From a checkpoint of a small self-supervised audio encoder (BEST-RQ).
Data: trained on single notes of 20 synthesised instruments, 78125 training examples.
Rows from block 6, named by matrix and row number. Each number is 500 + 25 x the weight over the matrix's rms, rounded and kept within 0 to 999. All counts start at 0. Numbers have three digits each.
# fc1: squeeze-excite reduce (model.blocks.6.se.fc1.weight, 24x192), inputs 96-191
fc1.0:499499500501500497502497498500501500502500500500499500502498500497502500500499502499499499503499501501500499500498503501499501500498499497502501501500498499498499501502499501499499501500500501500500500499501501500500500502502500500499497501501502501501501502499500498502501502501499498500
fc1.1:502492441496476495511456519491507504474479528553515544507499529515508487498499549498488500520522517486489499499512492515499505536472501520502475499502481523482476496496505523494427502482522514482514457547483542549483503495520488496478442471497544493526474485504487518474561515505524534495
fc1.2:497517536485519513500470504518516460541498500488516520526506488572514484495504499486506499507515512543498506486542506495493495527483497509488515493474498503499501501491485476508532533507446502473534555494522485473524544498498521472498486508501468507501559476506508511509505504512490520500
fc1.3:490481501482501509509500513575503525502525493533494518520472513497534502491495502504507506454531539526479512486485485491541503478512501503504485519552506490521488496494487472476524504500505509516501540507444505492499482505468488517549498449494459495494494473495529479483531475482490523476
fc1.4:515519517476516486510522500467474494488483494474476459521512478505473506497502462522503519482496480435521476498514508470532504469472517430489520478521498509485517508499497495515502500476474487491482523411510476469524498505483501446492522511491496505483513484480517494489446502478480507483
fc1.5:452514523504499514479504515551460492558502523464483500546502483533472504523511495510501532475516490458499487525510511483510503502523524491514536507421500473517516505488485498503513520529501503497491515507462496448513529491525501495493517494497505504480514472507489499465483543492478519520
fc1.6:456501503546495548461497523458435514538523474462487470539496530464493535473514483486519505475518503386478493494489507471512506504500501484473524470425518492503509509495482501484438491507473491508484486517410509484535478511506519564518445431504410473489477481531478477462521454504508527482
fc1.7:523493528489496482511491486428482479560477512495511469500522547482477495489487472497494483497464478465505502491484487466503507487455509465445471463490493509491496504496484527499493501459476486487484496419531480493497527503499482433477509503490544494479464505455496512497496443523489496508
fc1.8:516494499499498499508499508501504498516504507499493480507492491506502494500503493497500497511498496503492490491506509483506504497500500492504493496490509512500506507492494507500504513513505508497498506498520493501499492490483488496502510495497492495497508498510503495495495501498487502499
fc1.9:446487461459495484454513490432439491574509487515471509458505538500503527489498483489488502511481467434490504503502503489504495491500518489488464469455507514477499500493497493495487447461514478480487486510425486465498531493485485501494500463510515491473448485471484527438512453486502488497
fc1.10:511495498505503500496499495511501511510499500505496504502495510491510503505498493498503495502513504501493500484508503492505495495496491499502500497490496506505501498492506503505489500508493497503497494502512488495503497497499501499501514498503495496505501511498504496502505497503500487503
fc1.11:553530498499541475543509500415510529528499514526534570496544521532485514537518532485496468506481505487535507543543499503480519524431518529479483510482522563498510499524504512520454487489505501517500527466505533609517524522516494451498566532479517518509558509488503557516487493473534530475
fc1.12:469506494512527516497511495437471507554506504466524495514512515491482507504526514521502515517484480485515497527499499478471506516496506518488489492441484475501519503512493496484479459488513504489465502520507522509473507517529516483474509497493452501496574553486523503484485482511494510507
fc1.13:436493505490491481514505512525470498432502480453478481481505480510491509483509499487504521483503496424494496500519509508509480467501510486497525457550509469501497497498510484494518490483449490498506505446442464453533522495491498499468506515507489499482447497487528502485514538499490494501
fc1.14:545507476502474460525518491472511506593490517516500522435510482495471507537503496524513494527489510506531498513534495503477508497497526511482476487450510552486501499525508505519473507446556468521497481565477527597481491511521511443451563525496534525511445495487517551504521493494531521473
fc1.15:494490500508487512511478497498511490486494510503509506490493491495504504478502494483501505499497498496509497486507486511496491497496486485479505497497502484505494500495502515509506500501488497496492514486501502510506494504490493497481494505505499503495516519518499480506514511493495500497
fc1.16:444483530502487500475523481495426538534502442379460395477513467466457500469456407542515539492473445528524471449433520457517502476532500419467522473501507464522528509489474491469566463505539510479487539456465485364479488487495516520556489480484457482467534478474501448489407432502461482509
fc1.17:490560543487558467495465508583566434536514554501520500549531460515490490587514535537501533519507524588483494516541510489494545562551497516553524534535493525539511505509494482482535576521547532496545551514620522432538497501533529532471509522497506516491606513554531534537437486518496507540
fc1.18:573466500465484506494483489466469472559493489514470447514504521470495495449460490490498478478504480451486478460484492477514503467456494489474491476566518496510509499503477511481534516512469493483480540488488500517448475498468502482506480508485477498507455465483498520498504441500466526482
fc1.19:585509523484503456550506496478505507572493500508518522486472440594506507470463471484502405481507478517514516486521475499516523486420500553464521520611522564481506500502485492544510470511448465455538584484537477588498550512470496420504532537479573514502487488513510528542537477524465537470
fc1.20:499500503502502498497488493501501508506499497502508496507497502499503493506503502497498495497502501504499497504499493501500506499499500508499501507496497498501501501501493501500500495502506497498504498497505500503497497503491500500501499495495502491505496501501502501497502500504504491500
fc1.21:503503501500499499500501497499500502496503499497500501498502498499501498502500499501499502500501501498501502501496503500499498500501501501500500500502498502500500499502502501499501500500502502499502497503502498499499502500500501503498502499500500499501502499498496498502504497500499499500
fc1.22:489503496511508507498502501514503511490507496492504509506510501487502497493493505502502497494507510488500493493506496498499500505505495491508495508515494497498502501503506504495510490513499490510500497508515500495505499502507496506502497505497507502516510501501508501508501494507501498499
fc1.23:479535466519526508494543515429487538534498507485522496542510533455496519508512500552478496519483488488521487490471499469470528537471509514493478497405486481526508500505483488482453430487540527500451494545442515534455468508545505503527441509504470486508581528513493514475465499489516534483